A small contrastive image-text model, trained from scratch.
Model: 14.6M parameters, 64-pixel images, encoder depths [2, 4, 4], encoder widths [64, 112, 192].
Training: muon at rate 0.022, batches of 256.
Data: trained on small charts drawn from random numbers, 203450 training examples, 23.4 epochs.
Rows from block 6 of the text encoder, named by matrix and row number. Each number is 200 + 40 x the weight over the matrix's rms, rounded and kept within 0 to 999. All counts start at 0.
# k: attention key (text_encoder.blocks.6.attn.k.weight, 192x384), inputs 288-383
k.17,186,198,168,286,157,189,227,216,164,304,181,216,89,130,175,203,246,154,198,263,241,209,231,129,209,252,195,185,185,202,119,227,123,192,159,163,271,119,226,296,161,203,125,170,254,145,259,173,126,211,114,253,158,209,220,197,100,214,189,187,254,150,128,162,182,233,221,205,149,270,259,192,200,156,253,131,146,271,184,177,208,183,62,257,109,282,222,187,172,210,285,259,160,177,228,234
k.18,229,188,220,168,152,162,222,190,243,159,146,146,238,267,163,226,208,202,183,158,188,197,145,295,190,161,211,180,206,124,203,119,207,164,121,203,127,284,241,169,236,156,217,252,164,187,162,256,248,176,182,218,234,178,233,215,251,230,181,229,269,227,231,135,181,210,192,153,201,212,138,211,206,231,211,204,219,172,147,243,119,161,206,210,206,106,193,182,180,181,185,208,264,271,213,166
k.19,278,229,252,186,204,176,135,183,214,97,178,191,218,151,243,145,262,318,245,167,226,181,255,240,162,187,207,230,183,206,209,323,185,218,181,183,222,205,246,230,128,145,271,201,190,206,221,182,243,246,187,174,225,240,278,254,213,165,164,127,168,220,274,179,151,282,342,205,192,215,135,239,205,109,206,174,231,219,246,239,210,194,179,150,214,212,131,231,221,183,188,172,132,185,178,206
k.20,194,243,197,215,292,300,210,167,157,122,219,193,297,167,263,206,198,349,166,210,236,208,176,269,206,162,201,166,174,199,286,106,171,158,299,137,229,158,188,192,218,225,201,158,187,188,213,215,229,242,206,188,240,201,83,181,245,224,147,206,142,228,206,234,215,204,273,156,203,234,195,201,156,169,255,157,186,270,137,139,260,137,221,216,225,179,149,159,214,118,223,293,274,235,210,215
k.21,209,185,229,154,263,184,182,197,237,196,235,158,229,160,266,223,147,253,182,149,155,186,166,126,158,223,175,236,206,180,211,189,238,219,279,238,204,191,169,193,281,237,224,177,281,226,217,216,233,211,300,180,196,160,230,234,155,169,194,195,134,192,176,189,250,273,279,193,253,130,218,230,157,193,200,244,160,210,264,207,257,202,156,184,228,204,227,210,150,137,159,113,208,168,205,210
k.22,147,219,185,173,251,234,282,140,235,260,230,151,185,217,191,234,242,221,177,150,141,191,182,131,210,217,225,183,221,229,182,118,223,197,309,224,183,148,166,247,249,162,188,232,227,190,170,188,97,260,231,172,208,219,232,275,125,95,214,217,119,143,166,229,167,191,226,186,224,138,217,229,151,186,137,274,220,173,172,183,166,242,200,186,220,249,193,163,222,220,127,160,190,158,245,166
k.23,268,139,204,163,130,188,253,176,143,104,160,175,268,156,161,179,186,210,191,215,226,169,188,206,183,251,195,182,183,204,168,204,205,151,129,184,259,228,197,165,201,168,274,133,275,194,185,192,196,184,163,220,168,227,214,211,179,260,200,152,187,232,218,193,223,214,161,217,221,234,171,227,242,134,200,171,207,198,174,201,224,149,226,140,191,180,208,185,226,208,196,215,243,248,88,193
k.24,208,180,177,326,331,226,137,176,174,153,212,156,265,117,152,208,204,202,168,104,231,116,195,136,208,187,215,260,192,246,222,171,176,208,309,213,201,182,180,248,173,275,143,107,163,173,141,154,228,215,235,251,305,178,139,231,228,173,175,160,115,130,99,239,219,235,199,196,195,188,246,302,190,129,236,160,198,225,218,168,232,204,181,129,139,196,225,231,249,138,165,158,213,194,253,165
k.25,274,205,257,235,151,262,216,210,173,156,186,201,230,214,131,198,189,181,230,217,237,211,197,167,183,194,257,107,136,261,206,199,199,210,160,178,221,200,211,175,153,262,155,176,195,151,188,167,201,173,203,208,229,233,159,202,177,193,211,188,174,154,169,208,197,202,198,215,216,195,218,241,248,213,260,197,218,200,233,167,189,211,241,159,190,216,201,235,224,186,193,210,180,212,169,165
k.26,159,182,219,233,196,185,150,238,201,214,237,213,185,206,232,224,175,201,201,250,249,202,255,166,270,195,239,185,168,224,150,121,200,280,245,256,126,250,215,194,253,270,187,224,200,231,187,179,221,124,278,235,219,225,201,242,200,174,219,219,152,116,195,262,188,182,127,166,213,243,207,206,251,283,239,239,145,215,192,219,220,204,202,156,150,153,204,253,184,152,237,181,113,221,173,208
k.27,172,216,215,135,251,177,138,251,165,329,240,145,205,257,221,305,164,221,178,150,206,179,201,147,193,147,256,223,252,190,252,187,202,247,166,213,183,223,218,202,241,250,121,232,177,179,252,322,218,209,258,239,233,113,150,173,254,222,203,230,220,219,106,133,191,228,203,200,218,180,214,212,192,197,209,235,225,175,181,237,180,134,291,229,162,128,263,140,143,190,193,228,236,162,265,217
k.28,201,194,219,174,151,270,141,240,147,224,222,212,118,213,194,179,205,160,231,258,173,268,275,218,178,166,245,215,262,201,120,197,255,216,173,168,175,201,246,166,283,215,247,292,191,245,182,210,262,178,236,270,215,266,237,154,225,215,218,205,232,231,119,162,115,287,209,114,153,203,194,196,172,190,199,150,197,238,199,285,205,224,98,269,151,99,213,236,169,134,193,261,147,161,203,237
k.29,208,227,189,194,232,155,249,193,129,162,168,223,253,214,234,218,240,194,197,177,197,266,182,132,200,190,182,215,175,202,210,194,217,165,127,116,223,177,275,215,204,126,209,202,265,165,301,221,164,233,195,195,226,228,164,179,141,247,264,208,254,249,178,158,179,202,252,226,240,204,200,264,174,176,175,199,232,232,105,243,248,156,176,207,227,198,231,121,236,208,204,249,202,153,182,257
k.30,268,135,267,214,97,257,161,245,276,173,202,291,192,300,169,196,235,133,204,245,243,197,196,268,79,275,252,188,192,115,180,212,182,212,93,162,221,242,141,216,234,184,248,234,221,228,136,170,259,213,186,216,139,182,238,151,199,270,191,221,300,254,164,197,208,235,222,197,248,161,205,131,212,206,107,207,123,154,264,244,205,222,246,249,250,187,208,241,206,241,189,204,131,293,201,248
k.31,247,105,246,257,164,274,201,199,248,145,224,174,212,205,142,154,152,129,268,271,179,165,194,138,219,206,230,192,179,195,176,150,237,180,188,222,178,163,203,206,208,287,155,157,290,306,151,180,182,128,266,210,233,173,153,113,194,162,246,268,196,168,120,174,244,197,153,170,171,167,243,190,255,161,212,222,189,254,291,195,215,150,226,173,203,246,247,248,174,108,183,156,157,212,212,206
k.32,225,183,178,149,148,219,187,212,173,237,162,220,187,186,172,192,137,175,269,234,203,161,220,262,235,234,221,184,158,181,118,179,224,235,213,172,218,220,251,183,257,201,171,161,142,182,192,200,194,185,244,219,236,205,189,263,207,234,197,159,205,150,137,176,168,245,236,154,171,171,192,202,157,192,142,204,190,223,188,198,207,156,197,235,207,133,225,203,160,242,202,228,240,176,123,207
k.33,248,107,315,201,178,217,147,167,250,91,235,176,227,195,171,195,183,238,175,228,168,310,201,253,222,126,145,223,191,204,236,198,191,209,145,237,196,210,245,224,247,175,213,242,185,232,139,257,252,160,220,200,167,229,144,215,234,253,160,206,266,241,134,222,266,184,255,123,274,222,216,229,139,240,247,175,235,193,210,191,250,253,190,215,250,166,173,173,203,238,202,231,123,181,182,148
k.34,195,236,231,177,271,176,157,201,236,257,176,225,190,223,186,213,199,241,168,173,205,183,205,213,190,253,232,232,253,190,177,224,222,223,175,223,192,220,198,182,225,245,265,178,208,213,205,174,265,192,200,195,208,168,224,257,192,244,140,178,219,180,172,217,188,245,210,164,170,125,212,218,209,285,189,180,207,192,177,233,214,295,194,184,219,203,220,233,253,219,188,241,151,207,184,194
k.35,175,180,204,244,247,199,217,162,113,170,177,151,256,170,252,245,262,248,99,210,171,272,211,231,228,187,226,163,199,239,207,262,174,189,200,243,129,183,207,191,145,214,239,200,138,230,110,161,181,138,216,186,198,174,186,246,285,166,139,220,156,253,186,195,248,262,240,200,235,226,269,245,134,147,278,201,225,298,110,181,241,204,131,212,235,220,235,196,199,298,212,206,211,255,126,182
k.36,204,281,277,166,224,74,150,104,245,191,186,201,213,184,166,149,132,237,282,188,224,171,234,166,199,167,293,255,171,153,140,135,228,180,130,156,216,238,216,232,231,212,218,156,264,239,235,149,178,166,186,262,153,204,280,140,191,222,161,134,222,174,248,178,163,210,245,177,132,150,154,148,268,217,222,135,247,175,274,269,190,156,215,165,191,130,181,240,207,121,205,307,167,182,259,211
k.37,259,194,169,226,143,27,223,247,272,150,245,235,185,220,235,188,163,194,236,201,184,197,217,212,153,181,209,241,262,184,209,278,197,175,163,163,141,210,191,207,208,225,175,234,192,198,275,220,186,199,155,215,194,166,270,136,175,205,179,184,186,233,217,167,119,187,198,233,232,118,131,167,195,233,213,177,216,174,260,197,91,248,150,253,125,122,231,276,191,124,255,211,205,275,247,227
k.38,244,235,251,152,75,156,144,221,262,224,178,223,216,215,202,181,224,258,294,236,195,158,206,173,244,209,227,173,175,189,187,307,170,207,244,178,172,161,276,210,216,190,229,194,192,280,296,186,240,214,196,228,199,202,225,258,177,166,188,209,212,197,233,153,137,172,249,315,167,189,161,180,169,172,163,250,245,193,208,240,196,170,160,227,141,132,185,225,117,176,175,218,142,123,155,255
k.39,189,204,219,189,233,241,203,240,197,243,206,202,220,223,132,181,185,263,177,229,211,168,226,208,194,189,205,200,238,210,158,268,193,251,148,133,159,142,155,223,189,179,232,199,224,215,215,237,255,251,226,214,230,234,251,228,212,222,190,221,135,233,225,177,192,205,250,196,122,190,200,231,153,211,156,215,248,221,157,240,245,221,140,170,239,154,185,174,145,166,153,222,206,154,186,190
k.40,216,314,196,191,177,231,231,161,200,186,177,193,239,225,190,180,250,125,287,196,203,177,178,169,149,249,166,146,212,152,204,218,165,242,243,164,198,196,192,166,223,173,157,183,154,201,229,210,198,186,191,161,187,274,228,175,211,213,209,199,174,262,277,137,180,229,231,235,174,152,197,201,101,276,168,268,212,247,113,230,295,172,204,205,284,309,150,230,218,252,122,186,277,127,278,262
k.41,287,129,150,224,98,221,225,231,179,69,235,223,183,153,158,158,168,166,195,182,190,125,228,235,169,257,243,226,178,227,216,259,272,199,179,141,231,210,290,192,164,231,188,193,199,203,246,206,151,195,178,201,230,130,182,139,99,165,246,185,145,187,226,212,152,227,188,187,148,201,147,231,269,173,291,199,208,219,196,221,141,163,186,188,131,178,171,331,179,206,261,223,171,231,71,196
k.42,161,197,172,208,116,208,219,278,226,233,227,226,169,175,207,219,194,189,238,221,204,203,191,116,181,176,181,215,212,219,220,190,186,219,259,213,168,223,195,182,177,204,157,171,174,184,175,183,207,215,209,224,221,167,234,204,189,144,163,178,174,182,187,215,186,165,186,283,236,162,173,219,185,224,156,187,156,170,193,140,190,232,166,231,126,142,284,174,220,156,177,168,307,240,267,228
k.43,212,160,299,183,248,152,219,132,252,122,198,235,222,239,142,195,198,238,146,223,189,169,193,163,143,161,185,162,199,224,191,237,221,279,298,241,84,236,268,169,300,160,236,234,336,288,107,212,247,204,229,104,223,310,51,240,203,146,309,190,183,212,289,208,144,254,157,233,142,195,92,267,100,300,193,192,229,234,192,210,176,335,203,158,252,194,193,270,263,287,152,145,171,133,252,263
k.44,152,174,207,204,221,131,168,182,206,235,188,182,180,228,239,244,222,182,231,225,209,331,209,263,213,219,201,176,234,200,196,222,200,201,181,239,146,198,210,171,258,179,156,228,159,240,164,241,353,133,80,192,135,178,206,191,245,249,206,204,219,253,138,222,163,156,207,157,303,201,191,168,183,194,242,157,178,188,161,214,227,250,212,233,236,253,157,177,252,260,240,197,163,240,249,229
k.45,207,154,174,182,118,165,245,220,174,158,198,220,251,215,194,214,238,159,203,222,209,224,157,218,166,248,221,172,191,272,208,176,183,149,235,164,231,211,229,181,232,197,200,199,126,148,219,179,152,184,135,212,218,161,246,147,189,171,159,222,201,190,199,156,184,155,259,247,237,189,198,182,233,145,223,224,157,202,153,204,273,208,129,235,116,175,199,230,188,186,208,270,191,206,160,242
k.46,255,275,228,238,279,263,91,186,252,266,167,237,187,94,261,193,232,152,251,263,206,214,191,187,211,217,208,212,129,235,173,203,219,199,210,264,259,198,229,177,173,214,172,117,153,178,243,96,160,220,297,208,163,196,212,218,263,208,122,128,246,132,135,193,247,233,241,232,205,176,264,165,174,179,223,160,144,237,200,166,253,205,192,199,213,119,293,283,214,181,247,114,221,179,203,224
k.47,266,153,117,248,224,258,339,163,217,217,233,188,189,99,182,199,231,122,171,169,111,70,142,158,160,227,158,225,196,226,170,210,178,169,279,217,236,184,188,210,183,203,184,227,164,117,224,172,35,240,160,167,241,200,224,202,121,233,229,200,107,124,225,237,202,247,225,194,187,223,201,192,193,198,244,226,152,203,155,182,211,175,208,197,221,293,229,253,201,196,213,197,279,211,150,143
k.48,215,132,204,231,162,181,206,195,197,87,179,248,242,256,193,286,184,180,184,165,268,281,241,300,157,154,151,151,244,213,327,167,210,149,178,219,157,236,190,168,228,147,193,201,187,151,260,241,239,161,236,231,230,218,235,166,211,190,175,206,244,195,210,211,216,200,178,121,288,276,125,229,230,227,151,248,166,232,200,150,224,186,147,202,222,129,262,179,195,101,212,160,315,268,176,211
k.49,200,238,171,217,178,120,194,136,221,177,206,204,239,192,178,201,221,122,186,254,201,169,242,166,149,234,236,202,200,136,179,175,161,205,176,179,189,212,229,221,209,142,257,185,200,241,176,178,160,207,123,231,230,216,270,195,178,150,200,201,306,249,191,192,124,206,250,180,209,148,169,228,222,166,202,220,203,250,177,222,148,171,155,194,219,193,164,190,227,257,206,228,163,248,170,209
k.50,182,228,195,219,181,234,183,170,242,257,219,222,146,181,223,149,212,176,226,228,160,250,245,209,195,265,255,233,257,180,186,175,241,211,182,201,231,166,166,209,190,261,200,246,194,240,137,184,225,183,167,179,105,217,233,104,241,162,190,201,205,228,141,167,190,207,272,196,236,225,229,167,221,164,229,194,183,193,205,212,223,192,279,180,222,212,156,205,228,167,192,186,190,211,324,133
k.51,153,201,280,206,213,221,189,241,296,167,162,189,194,170,231,141,290,228,236,228,166,215,224,276,265,201,197,252,180,223,174,183,117,183,268,223,137,145,145,237,218,163,186,186,227,157,184,173,215,230,190,222,142,237,195,225,220,203,168,186,226,156,224,191,213,126,332,202,129,221,270,232,207,243,240,171,218,207,173,177,250,268,139,150,173,206,205,193,119,176,137,151,98,197,232,234
k.52,266,232,165,211,214,285,196,247,225,164,151,240,182,251,146,214,210,164,194,171,212,203,146,269,168,199,252,155,237,215,230,150,211,186,245,203,151,205,173,117,228,212,216,206,204,222,169,149,186,228,240,222,195,268,197,223,278,164,198,183,283,161,182,190,204,185,217,262,221,204,250,207,336,294,188,204,209,169,315,135,206,240,274,101,167,222,218,237,208,172,187,142,115,294,235,195
k.53,290,226,240,221,123,187,220,198,162,209,214,169,209,205,194,198,264,256,174,234,214,149,204,201,161,163,234,171,209,215,209,177,152,198,199,219,209,163,276,182,214,195,215,263,152,169,224,185,209,209,189,227,221,232,246,223,156,172,244,203,163,181,215,206,166,161,269,246,220,197,187,232,209,234,185,229,225,157,163,194,214,256,189,181,211,141,191,232,161,150,164,242,229,185,234,174
k.54,152,181,246,248,258,172,215,179,207,187,179,195,211,201,239,177,202,150,252,192,199,260,247,206,230,224,224,246,218,216,217,216,198,155,182,181,220,224,178,204,157,211,194,207,210,193,252,186,161,159,179,185,148,218,205,125,221,185,177,193,165,146,220,160,204,190,253,204,216,232,221,155,206,183,207,163,213,180,235,185,257,157,205,180,190,260,182,173,227,200,197,169,214,241,243,196
k.55,211,175,211,194,238,149,219,199,204,159,200,164,236,196,161,203,216,228,201,195,204,186,171,195,207,199,182,190,169,203,148,224,155,204,174,233,195,207,199,237,183,178,201,175,238,220,185,212,204,192,192,179,206,191,234,241,199,204,177,192,233,204,243,200,194,186,157,204,201,158,204,209,228,215,206,223,232,197,196,214,199,233,182,164,209,205,208,187,182,224,182,191,159,186,164,198
k.56,202,241,194,207,183,206,237,191,183,237,194,164,235,202,205,233,193,171,162,250,254,88,177,303,207,196,153,209,182,224,193,99,225,110,185,189,207,174,125,187,263,184,226,242,169,144,280,206,165,181,207,226,229,191,251,229,265,246,235,282,168,200,132,167,225,174,204,147,131,245,292,218,271,236,112,208,154,143,177,164,200,181,193,262,227,214,205,147,153,187,176,177,306,197,149,74
k.57,135,146,210,210,214,281,218,208,163,236,222,211,133,206,259,143,242,137,180,226,268,205,207,109,166,188,206,198,308,231,152,268,259,206,171,231,293,170,117,172,129,289,174,206,199,240,316,207,189,181,252,150,206,190,204,121,205,200,181,290,204,245,254,217,181,242,114,160,143,162,122,102,191,186,187,185,197,173,194,184,172,215,219,218,152,251,176,193,231,144,224,178,182,235,185,242
k.58,208,149,268,191,260,234,158,233,208,124,143,167,255,202,215,155,211,167,210,238,210,231,175,267,220,232,194,181,180,173,168,201,208,227,140,269,213,250,132,202,178,227,189,141,234,252,175,228,239,98,215,182,166,201,239,159,210,262,172,192,262,236,290,206,251,190,166,153,203,217,208,191,252,202,262,186,184,216,180,163,231,158,239,176,198,234,167,201,185,185,198,202,161,233,191,161
k.59,310,238,256,246,177,226,173,186,172,116,227,253,297,190,176,233,246,167,238,126,236,134,239,237,200,210,307,165,128,165,224,204,253,214,284,177,225,231,230,209,161,197,221,209,142,214,208,147,217,248,169,224,204,213,136,259,192,140,163,214,198,157,224,219,151,161,293,270,226,166,142,264,205,215,199,158,210,186,274,192,193,169,261,245,158,175,188,223,258,161,171,161,70,186,179,280
k.60,223,202,251,170,148,216,187,269,228,214,162,214,194,235,183,212,245,215,221,207,195,189,238,238,191,193,202,185,231,203,217,204,189,206,221,156,176,194,183,209,204,202,228,209,176,177,238,193,242,214,187,197,193,202,212,190,217,191,200,168,233,198,261,226,206,166,269,229,173,203,146,202,179,245,217,211,216,159,201,209,253,268,185,215,151,207,205,230,203,166,159,203,115,224,152,243
k.61,186,253,212,174,184,258,220,192,238,198,176,197,158,172,194,155,242,220,215,269,171,143,225,183,202,225,228,210,197,183,140,252,193,188,261,223,123,152,196,168,255,156,199,211,161,236,144,190,205,188,182,240,186,247,222,206,169,163,162,264,203,230,192,206,219,219,215,156,160,182,218,210,201,212,228,152,195,222,168,243,166,255,227,259,221,193,205,205,124,201,163,238,160,193,189,243
k.62,211,145,198,208,268,190,212,161,194,162,187,182,134,261,240,150,307,154,214,223,180,209,149,233,170,202,168,177,293,237,142,241,236,199,234,242,230,133,171,160,205,245,122,211,191,209,235,278,222,185,226,127,213,225,125,188,203,213,214,191,205,226,233,183,132,212,106,283,180,277,140,115,201,235,177,227,189,226,188,200,233,188,244,180,194,174,208,217,220,174,142,198,165,225,217,215
k.63,191,164,160,134,186,115,216,106,200,173,234,215,202,190,267,229,220,181,209,217,127,195,187,148,259,171,201,248,251,191,146,218,233,166,194,205,144,227,191,274,235,235,140,233,241,185,198,249,180,224,207,233,213,185,224,240,138,209,190,209,148,226,196,179,222,281,177,147,247,171,121,56,107,165,191,169,263,277,198,288,109,212,187,304,209,220,192,166,156,244,209,224,270,191,166,232
k.64,179,181,127,270,195,177,233,219,204,252,174,198,180,143,199,218,195,166,131,190,216,103,195,220,197,188,193,133,214,266,200,142,204,227,247,182,198,129,144,141,183,160,202,239,127,226,194,215,174,236,173,238,242,206,210,284,210,178,233,220,174,173,169,261,141,225,198,222,167,189,153,265,279,175,128,248,203,118,136,190,273,184,116,147,180,250,214,215,246,256,146,134,222,228,196,180
k.65,166,172,184,204,239,178,192,226,227,182,196,236,219,184,210,211,253,247,170,255,271,190,159,180,180,269,145,161,177,231,169,319,155,183,257,87,273,200,175,230,212,190,246,154,269,269,246,136,200,241,128,172,204,237,140,226,188,241,187,280,192,244,229,225,161,296,185,210,130,196,186,139,167,141,239,158,210,213,182,212,205,262,194,280,235,188,235,239,190,312,180,139,173,215,178,254
k.66,167,206,186,199,220,229,156,244,170,177,212,183,120,214,186,183,198,224,213,208,179,170,185,149,205,182,221,230,212,169,270,225,228,225,191,227,199,230,218,233,170,198,168,212,160,171,120,224,189,228,200,198,197,137,258,199,219,224,197,170,190,190,199,181,204,180,191,193,151,227,154,174,232,211,190,207,202,221,187,207,175,223,192,131,240,153,172,187,173,195,237,214,194,234,217,201
k.67,249,188,213,174,224,299,160,179,232,178,202,213,194,176,212,219,218,153,247,231,161,270,188,127,202,254,185,228,165,259,263,229,161,166,199,220,216,218,228,192,228,246,224,215,190,190,214,209,176,224,261,218,203,201,250,167,170,281,175,192,194,140,143,170,262,178,216,174,247,219,246,122,162,235,243,223,172,224,255,227,273,188,198,157,205,198,206,246,144,162,203,191,210,148,162,172
k.68,250,241,284,162,157,254,119,233,170,267,176,159,159,213,156,162,183,268,182,172,223,207,175,181,176,231,221,131,218,251,163,153,244,176,263,237,281,204,160,158,247,219,319,208,269,250,148,223,213,243,185,160,224,167,65,259,178,219,214,198,220,197,181,302,238,200,137,238,127,238,199,162,201,259,222,210,168,127,175,181,174,245,211,193,152,176,260,168,251,190,197,173,153,212,225,168
k.69,209,228,198,173,260,275,218,226,172,231,215,241,218,210,170,232,197,291,147,262,239,146,188,192,215,135,211,158,206,202,227,203,149,206,260,183,200,175,206,222,156,223,209,251,232,291,163,193,183,268,192,203,221,155,135,274,184,148,154,311,210,169,158,256,204,228,253,244,228,149,217,258,126,279,147,232,264,275,180,164,249,220,65,128,207,171,200,237,222,186,238,214,307,191,208,149
k.70,285,190,165,182,171,112,239,141,167,218,193,163,262,167,170,204,159,180,177,208,191,139,162,174,188,200,204,179,252,152,157,233,200,167,216,193,239,220,201,201,205,242,222,208,283,186,268,185,175,233,183,190,260,244,205,226,230,163,195,205,259,211,202,134,141,190,175,189,218,163,221,191,176,203,270,167,216,248,214,198,168,228,232,255,146,200,162,259,164,174,218,199,222,218,193,173
k.71,255,201,191,191,261,256,189,185,221,220,228,212,138,192,179,190,153,245,182,185,214,184,173,207,182,227,206,222,166,191,172,248,180,187,202,191,250,195,217,220,174,202,185,208,224,177,150,218,165,249,226,180,212,176,155,230,179,278,231,211,176,148,205,248,184,230,185,198,175,193,186,196,198,237,180,212,172,199,200,195,217,213,210,137,281,244,175,219,203,260,209,145,240,218,187,179
k.72,175,258,190,142,216,139,188,212,197,211,201,188,240,232,242,192,203,202,208,103,149,190,213,191,207,215,223,206,235,194,264,254,204,153,214,202,165,179,224,167,202,170,193,236,137,128,189,246,248,195,185,183,233,259,196,218,178,193,194,239,200,170,212,185,165,182,248,254,148,245,167,238,129,174,196,188,240,205,144,305,198,214,191,226,172,214,212,141,175,220,179,216,147,152,197,200
k.73,250,196,178,196,217,237,221,168,218,174,166,216,174,146,217,156,120,188,219,228,190,235,205,98,228,264,220,257,188,191,157,204,201,194,156,222,221,240,246,232,192,227,184,115,222,219,157,168,184,196,189,194,169,171,221,141,131,252,194,147,226,175,202,194,204,182,160,193,222,180,213,215,174,211,294,186,182,234,188,188,216,219,200,173,188,180,164,273,248,207,267,193,212,180,206,224
k.74,260,216,153,144,157,201,212,205,216,204,198,199,209,211,208,200,152,140,199,245,231,158,182,154,152,197,223,209,157,173,203,197,203,169,166,188,192,234,240,186,258,177,169,129,224,144,252,145,191,219,176,212,216,202,236,118,203,197,254,199,250,205,229,165,186,182,168,173,223,127,190,174,199,180,235,167,218,220,206,180,144,217,226,250,194,163,159,243,181,165,230,230,217,176,162,205
k.75,251,139,213,308,237,227,237,186,246,212,202,236,183,172,114,215,215,232,209,221,214,209,182,130,232,208,269,166,164,195,256,191,221,218,224,242,200,195,173,202,162,212,113,200,201,259,210,164,160,235,177,242,222,144,259,206,167,187,214,208,222,184,101,184,232,177,226,204,298,216,184,193,212,266,193,238,177,207,247,186,223,148,169,140,260,164,172,238,222,132,221,240,226,211,188,166
k.76,143,131,234,204,198,199,210,206,257,278,174,180,175,174,228,198,159,203,189,240,181,234,229,158,271,162,162,177,186,225,130,174,136,232,256,256,136,186,226,192,218,244,220,212,215,220,207,169,167,138,293,210,196,277,170,243,231,122,138,188,212,167,218,190,196,176,147,173,269,245,208,197,129,197,162,198,213,234,255,165,197,156,153,223,207,223,245,261,190,168,154,232,169,253,165,243
k.77,142,144,222,209,134,209,213,203,157,233,236,148,153,224,134,216,217,220,176,194,224,158,210,204,187,141,168,214,237,222,190,157,208,192,226,198,213,156,160,186,175,154,195,221,221,251,237,180,201,243,190,143,188,185,98,161,252,132,227,275,174,221,164,211,190,204,87,177,102,130,200,223,215,156,144,146,203,188,179,186,183,265,213,225,197,206,216,174,190,216,179,136,234,199,208,203
k.78,207,163,182,137,225,216,209,168,262,190,260,122,178,219,219,121,150,210,233,221,147,175,188,330,139,145,222,194,148,163,180,197,211,210,193,245,196,207,214,211,151,210,134,296,243,116,155,216,167,205,301,186,239,232,238,245,211,213,234,216,216,213,268,195,149,190,235,187,202,197,165,138,165,188,225,189,197,274,192,128,137,115,235,136,333,238,152,228,134,198,167,254,283,295,231,142
k.79,169,213,173,148,225,87,188,166,116,222,223,186,230,217,263,204,240,181,228,161,210,229,208,183,170,174,150,235,219,210,222,160,165,217,243,194,181,211,207,194,206,228,260,227,179,179,220,220,190,183,249,189,210,195,237,186,220,201,222,207,177,193,239,134,231,170,245,200,179,173,208,137,242,175,180,234,189,149,172,260,256,158,171,229,170,202,170,144,147,188,176,173,192,156,212,219
k.80,215,239,204,228,169,36,253,228,195,241,220,256,153,163,207,231,244,182,225,161,207,226,224,141,172,156,158,242,201,183,234,231,128,203,231,194,189,140,160,243,187,129,195,239,189,159,298,210,178,244,157,229,145,162,241,252,146,140,186,231,167,191,193,137,189,184,252,210,218,200,251,213,190,219,153,234,188,167,203,257,243,170,116,187,205,182,239,160,159,200,175,179,136,158,260,282
k.81,234,191,206,214,255,185,194,180,160,203,209,145,225,186,167,179,207,207,199,162,218,184,174,184,187,243,202,176,186,230,244,227,215,209,127,185,216,170,184,217,195,204,206,205,251,222,214,184,182,219,171,193,135,199,204,208,264,200,165,201,165,192,248,150,263,217,140,230,189,130,195,200,221,167,214,201,166,195,174,160,219,164,212,225,212,245,116,151,241,275,198,178,197,235,140,179
k.82,199,176,199,183,216,198,251,165,181,176,214,194,236,163,154,214,180,180,189,186,226,213,148,248,193,255,205,220,175,230,189,144,172,106,219,165,246,188,164,235,233,195,298,134,256,206,218,166,140,274,172,168,165,218,221,165,140,197,190,216,210,207,230,247,206,166,150,137,170,133,185,181,195,126,205,195,148,179,226,207,197,224,188,183,231,236,221,169,161,190,143,139,193,188,132,213
k.83,146,185,201,124,252,278,217,176,148,234,155,211,178,190,134,252,168,208,200,223,97,168,138,184,232,245,172,261,149,173,214,167,234,107,253,225,237,264,282,200,230,173,297,98,207,188,192,220,178,253,131,169,248,183,164,192,141,250,178,207,221,176,260,307,218,158,171,103,197,150,243,175,135,202,144,207,134,214,258,213,204,249,224,208,219,252,288,219,210,101,229,206,214,130,133,245
k.84,219,193,198,183,170,161,223,171,239,173,227,311,212,220,224,207,207,155,167,198,178,263,169,280,215,149,212,125,178,206,210,148,230,166,260,215,124,213,188,193,240,240,195,207,218,144,183,218,225,222,181,215,243,241,173,199,128,195,244,193,181,228,209,262,120,219,215,239,244,278,169,175,202,174,234,238,209,268,199,154,176,244,168,176,239,206,271,234,146,216,173,190,245,178,224,216
k.85,255,189,158,159,341,218,170,183,126,202,153,153,92,236,156,185,264,178,223,207,163,212,177,233,120,230,186,265,240,188,160,174,226,230,230,214,185,228,278,221,275,187,215,230,214,181,150,280,121,195,223,211,204,245,177,241,179,251,202,185,202,176,223,171,225,261,235,206,164,177,214,208,189,200,167,242,167,264,186,194,208,146,224,199,238,274,218,202,253,246,257,230,166,247,172,210
k.86,204,178,154,222,198,199,208,189,208,213,196,197,144,195,246,219,236,126,229,204,279,232,266,170,159,197,150,158,191,131,193,181,147,236,183,227,214,206,210,188,208,301,138,237,212,207,198,215,171,158,283,243,196,214,234,167,220,201,204,219,246,184,183,158,242,173,197,110,224,196,215,266,209,215,191,164,164,222,167,211,140,178,224,222,180,254,196,237,223,171,273,208,164,228,180,225
k.87,189,211,242,214,263,137,242,169,179,108,173,178,238,188,158,185,245,217,149,147,175,136,153,120,226,205,234,236,198,188,217,258,193,166,248,221,102,203,155,244,244,182,239,215,212,272,178,173,198,225,135,226,170,173,203,242,179,158,176,221,149,155,183,205,242,227,157,182,210,212,293,207,212,206,181,231,236,169,240,263,261,225,265,194,234,279,172,205,173,282,148,174,155,174,205,208
k.88,198,289,207,181,200,171,164,239,203,284,248,236,138,178,209,223,154,213,254,220,210,233,251,216,188,219,153,250,168,238,187,244,207,194,227,163,223,172,237,218,181,158,231,240,203,160,246,184,164,194,145,126,148,193,133,185,180,167,198,203,202,202,300,217,185,225,268,246,182,200,181,135,171,191,259,192,152,185,142,185,235,174,156,270,189,195,211,152,189,203,181,130,215,182,187,255